Weights of a small image classifier.
Model: 24-pixel images, arch vgg, activation relu, depths [6, 6, 6], widths [80, 160, 320].
Data: trained on rendered rooms with furniture, 36250 training examples, 60.7 epochs.
Rows from block 3 of a small image classifier, named by matrix and row number. Each number is 500 + 40 x the weight over its row's rms, rounded and kept within 0 to 999. All counts start at 0. Numbers have three digits each.
Before each channel's rows are labels from the 100 images, of 14976, where the channel reaches its highest value: "strongest on" is what is common among them. Only what is clearly more common there than usual is listed. The data: rendered rooms with furniture.
# conv: 3x3 conv (model.blocks.3.conv.weight, 80x80x3x3, each kernel summed), inputs 0-79

strongest on: lamp; robot; yellow walls
conv.50:445485473489499472501466582413482519515539497494530473485549583576481534411508489498543437439508516497530440510509497521528583514505481504525513498509465481494503460444454483450485477492538510452450508494481480461542488526511497351500563572

strongest on: count: four; trophy
conv.64:476516518496470521555512480473491453490462477483499510528426539515564495499447538519474423501516501526434601505472519429556423519485402518475496468473556463441531449519440466423511516513457491531457487479465513509497436473471440557429474461

strongest on: black walls
conv.44:507541548454572490562417468376452557507530472434540531456504481500445407418469462518493493574534560507500512492493510502535488476452487454523432540476537520463508456491509499514535537431461511552495494486534520480491503457487475468477518445

strongest on: lamp; red walls
conv.63:534496519496484478443479518475438529427504513469442473514510472494476452480466522494469465511502419466513498507605470488521465548427576539506509403447511538458556502491484558465518437552443501520502542562513473493450467432503497520466592540

strongest on: purple walls
conv.14:499505394529558590455456461550493413491510505517523504438470472517484477499486513519525514474484421580515479600437459416468473513521505500437536550474535564433517493472534512515511547469442512520525472539528536430507509495493468535488506496

strongest on: chair
conv.61:476517382521552448560508456495558490467393508539518516427499540521483454489479514490470530452451585552453499517524495553477487456470482506528492448476498501497509473477510533398524407448544525474501459463496520482558487496518470488458526559

strongest on: trophy; largest object: trophy
conv.57:523517528510512509438564520540483501442507496466473492515494531527495494544476497481483531433565482522445549545529483521533370525461490458435416415486482456462474485532515499505525513560442444552529533521538547420444494523437485523484531440

strongest on: pink walls
conv.51:465510473493560501524525491542530536491517513488567517456474501461556461429427487536503459442525572480525462515495520543428455469580489577495560551468571486533506546510525476477502541505512544485498417516560496598542452492522454556480526458

strongest on: white walls
conv.65:495518486488490484603486458407482485464485489472494500568545562487488520420522539504442498491469520504558508557494537533476523514544526480483392489501499463514472563519515493498543478484487542497474610488439530522515526538465565494500485378

strongest on: robot; count: four; largest object: robot
conv.73:486483527472566454494508520486489548497508444501479509542501519454600474497501516498494481503512489508505528561385482518338424450523535453497541452505447432536560511529525552452488465497469468463568491497479432507491493500532471518509501508

strongest on: window; orange walls
conv.12:489486510517549400519425487546517465525485497481426408481456517517438479467528503560511502486469586462518419502465456404526457491499497570474472583507489498495547508446513470561513489446520448474447487506471465525554509488451523487461536508

strongest on: dog
conv.2:463531573560547465570496488447530500498524540476519460463412503544579552516448513462497459453539495465392452580514538534508451494490454503487467489541498495506519461401574518550478495502488493469498501547503455442469487517455509440468503499

strongest on: lamp; count: four
conv.22:494435525506553615484496552470472561490581418489544511528464498581482572491461480502445499451509512522586454550515490421504495438531477486519460522501506479528487494530466507491483522528411572492502543542472441492529506526457487482487537450

strongest on: lamp; count: four
conv.46:493489486530510465538472521499477528482575514445534539498492500525530468495499591454452543571444399481485572551564493475552504541485492459467452460534561521556529559533504502484516498494480480566598481470473497543462488504534486589536481437

strongest on: black walls
conv.74:520500480462526509565493517531464515448491477527466482472515532492496497459525473527551433442455540558511568456488507526509499538448498520432555547512450478430533477475477512533619440469514563453524500424492448451429509481485583494572528507

strongest on: count: four; lamp
conv.58:524458523544484494526524491480489496507356554493532508496510530490452518447513484513453498459546507480513504515486492487544493525541464533517541516501507560493529500515535512453446350453468640544456508451466503545514515533441526521508521485

strongest on: black walls
conv.72:476542528430489494607549512422535446474546456419513503467506470409482512455567484554421461476498511454503495505507449471457501476465460488420525544492521475440501475473518512516458492518506502539507480504479522436496552496598556486514467548

strongest on: trophy; largest object: trophy; black walls
conv.36:509432512506497527533528507430530449497454527514575489439499542447524481518496484465529488583497514470465531447519493511426535505534523450574605464459442468544467548499547452492528487502475510480494596503548484551537499428550501519461456439

strongest on: sofa; count: four; largest object: sofa
conv.66:504506553455451462504453496578506542479518461466479469459568527423489492483537553582472555477495501443500470432491487483507545458462513448513441594488476519504415523498539531587475530492512430576483484451485461535480539497468485503548526547

strongest on: sofa; robot; largest object: sofa
conv.6:486425418475500505475508477500560579555613508485585492423501486489478439533508505509528452501499471515545485562563579490481492518454485512529563542525579458578446551499499482526474494501522469485564527524465473472463482491503466528533526533

strongest on: robot; largest object: robot
conv.55:512509531570419547531481499558513524448415543461494442516558535485504608480467441505518517481458446510482493463520473500548460522484457438486518513507480462534486487558491471496486468484419479477532421544476454456539494596430502507503444504

strongest on: chair
conv.33:482477507433479445445454439489516515519542509508502478504497399495482452504506485477527476427446492497484504520474503405490486488449494501503482539504476499488489567501520491422465410444512568561521606523458522449481527419531406516521515490

strongest on: red walls
conv.78:481466502470476475432465521483497456516466506585441544456440473471490514517513529442478498423495482606498529445582486502486557496452482487394438515494461535536474496541498486546487427520441547439518495462472494505448452506523568512501516544

strongest on: trophy; largest object: trophy
conv.27:539444488513544499480501464438484546541422457471524473448466570540492492454499429452547436509485562526452493505616526541504466483460468435514520470556589461499524524429501489522520492513505513483513505519473490527465495500480523445522382495

strongest on: window; purple walls
conv.43:493538512513471485491557502482445478472562558465494525453529491436506454406426526431441440468520565456447581451466551483443449473520502560505527525458459518490507517498539492519474434483548535447449523489491485497417543471497493471526509439

strongest on: black walls; window
conv.59:488476498436423458436523497513506449522421434455446553459509488582500485501532506476486442454437532513480574514503532556513545466532528478498525541416412434491469464505552450540468503530471494423467473420510497510471523490463500510521516474

strongest on: flower; ladder
conv.35:502511479512489501505599517482527546498499433502473481509531516405538476449508523432377440552450475468471491468513486476461492537504464471483485443474475485512561495462481497520437555507514441516484448510526475550520550606498443537545506433

strongest on: arch; largest object: arch
conv.49:470530480477551510488458529481476537476413502471396518516466473529490481490461504475449445427515467531476519554512450468504492480429542483410360495478483523498493548478497513449491527480529525427563516521506523437467489476528494436456545475

strongest on: red walls; arch
conv.39:459526463505488516452478574509474512506408481534440535460531465491523479538535499482444474403492479528497494504436511534513502460391562504433460515528521542482577540492447499531506461470493511455517375494481440439487501483518512542446507503

strongest on: table
conv.34:516447497510535505461411496487495524487443524566497473464473464545466435442509415489451482493505464532491495539480419496503501491469452515426434444507533498522519515506547461435455451465509527473568509522489476442498516479524527373464538429

strongest on: robot; largest object: robot
conv.5:487516498453526469509493507517468511457510515490472476486532433590451531445540416527515476488508518517541501446600559540530499453518504516474495528474553474556412452488484413534471489424473563469510460526532518571499500436510478559446441520

strongest on: count: four; arch
conv.7:499475470471499516474514477478534580481504469611453527442425503521503477453490504450490507457483467543411513548540432562522529454474473526530465471488603545529519489485459533464484501483475526494507492461500533518438463480455571396473555502

strongest on: dog; robot
conv.16:541481503471538503544582520456487541502522484550585545519459511522536458519436504478492483472500520552491550530518410535564560456465500458429424426478550480469499559493474534428543488509489523520508528498458492530502411572499564467517470480

strongest on: count: four; robot
conv.70:508439492536484495500541517478472574470451471479497539494482564464471541509407546528505492405528463534462548457415540540390425508540461425566484479523497510527546531451479520529483467519472476454542551466487459511468512538503473547476498480

strongest on: robot; lamp
conv.11:481476542506541494517508589502535512520508564352479501520536522546538439485562471499535522574506435606491548477542401503509486507502467454475526505541472519469538549515485496510545482480492527514472529464464497524500513446485477477452485584

strongest on: black walls
conv.48:463511468482514528510514445441513446510501477526559478474448400426510462513455481500525492489476572410467499449470495492403518413470469560445485436423537495474491507516468478517499481478525520519422547503521526429459478531515517511500429474

strongest on: arch; largest object: arch
conv.45:490535469544516469589408480439499504466404560490380529509480490489480496539488508502494503441498467532512548536544490498541493526430532490390452500511542492503584509499491481488486484523542484412578534529479539463470493531501506499511541510

strongest on: count: four; sofa; largest object: sofa
conv.79:528490528543547472466496514501487516545516556442467475491521479544524538421491452483501477470487451530530544593593517496513455465566544465481526529509476445448535506493481515523490515443487458461543493601460459548518529591506474493469517610

strongest on: robot
conv.8:454537467509494575576440433524486503510508469409501510480451505518486506478436506425602463522533469489484493463538485469535506515449588435547470403495457502505515504516438437515507483555551485495516530566500541492493490555466458499545487521

strongest on: robot; flower; count: four; largest object: robot
conv.28:484529401510512521504590488500405453516501472472545469514520430489545488494462468453425439563475504521461524561460515487399528505480520470499504415540481430493506467492505515506506499486531475411490457517442463516484490489541467572549523528

strongest on: count: four; robot
conv.26:525481475406541442470532510460483512516417505533567482472478404501454492494480490490549509437466555515463483532495502418467503472534508481450510505472479494443558462540485496465421445479437522591545549491552515508476504529476421471497485436

strongest on: table; teal walls
conv.30:500521427488481477440484569491453497449442456418467498514564489501516488433485555490431452484523496462452518517507538541512487503436464518439399444523493512509549466507493523484471521498526531438490439490518506391565488526467413516482506471

strongest on: flower; lamp
conv.19:514509504507542468438524505566498497539539547575390490484490510450495489467507509537533484530504580473568473429480525520521511461511529550525480504510546428516495581519493521497561542531472531447502541447533487445445500510512627505506506430

strongest on: black walls
conv.38:459492459512518476485487550454510577496491472445508479475473476396548509454544536467431445443479537454540522423479504441457491471435495521500512461501503508511451571548477546523489504491532492456491402474470486499422502482453429441438537516

strongest on: dog
conv.60:488483463486461499501480482539520469533567449515426432525479511506464464477509499515538525463497546457456483531462463483539429456480488589446537508518498517475515521458496486480408506398452556578544491483530514474479545612441531513442531491

strongest on: chair; table
conv.0:497466474491432484465576469472528488496527442495516443552501422460459505591522444473480535552497498473503507553526505473472479459543500499535592523526458492538493497480514462569532516531473466600485479465513526519470466470496501639545486452

strongest on: count: four; robot; green walls
conv.69:528515448525515536486529431539511464520507582512482495413492490495458469479504554469509519526501501485465476585515426457524528568458461491463460558490476515406454485512501527482503565539479558534385499466500522490461517614471468478473480511

strongest on: count: four; robot
conv.42:493529372512553515486450466428520508539564489543493471394461499555556477470513486489440526493455474488536515545435484485493512539540467508514518470493497483526482505469449536439431530443487493551517510497430521545414510503537525455555446484

strongest on: arch
conv.23:527529519520548482466480541515443491472456488468395506484469482499531519515445527486474393410524487514501528496544502499522505542464482495440349487513530487448481480514513504526507489529507512403515556489500489404454569500494468488474496458

strongest on: lamp
conv.53:509495482503430504472504473469498529408488490468522544456527466555387474511483451489494488513492457547514519417538483559564591420490504525515458497474539485464438475564441455482520491498492532486561528501526507455568422485508480523556452531

strongest on: arch; robot; largest object: arch
conv.41:503533501470557483530485540479506535445498459491472533529512492548533516470486484488518449498545537520493543511562437501555475525409495500452379448512559512444551551531536514421480461564461531516525452403468507418521507553485496473457491484

strongest on: sofa; largest object: sofa
conv.9:516408524508498456583495456432532512481432486540478557453492516463505470522553526493553481523526497478461551495493559497539591493489549520529450473522499547480489512470507536575529450493571572541461516517541511493415515483502607472538478470

strongest on: yellow walls; lamp
conv.3:524527489392468577548559474460440512458568487455465496431503491470438493470501481505432539513534475519516435423500494542500501438579437474498530545563432515504488448490505484495516438484551464535486428506487484511521540446491497509473529556

strongest on: black walls
conv.37:508485531503596514501512461471470565501542623526499429534490486528500489515497411507498557509538470420459444525551538491470437546536546585515516540490512479530465519430595503495532516438503490508494542556518527535495504519441519478515476496

strongest on: window; black walls; green walls
conv.13:542495546492489489449450449505479505423490451536437552467458519438466484484448535535507503521507469500410478469566457525492535589407518588474539534537438521489475445530498549504536504546496553574476565526494494492520538495485461510482565508

strongest on: count: three; table
conv.29:509543482472554461551488492465519606478520520502472476523559472556440510479446429517569542461503437519465504386558557488477535490488446509466459480501499576575480474450506475509541454486551479422499519504454512496486522472544527467522443497

strongest on: window; black walls
conv.67:477479569542551509537406482522457500589450513392533450486472538513506508569576485482565428453498507508508533493472507505513509464505519442532460486484472463495479492487482489533487550529452498463491540455454457548460462442467460527541421564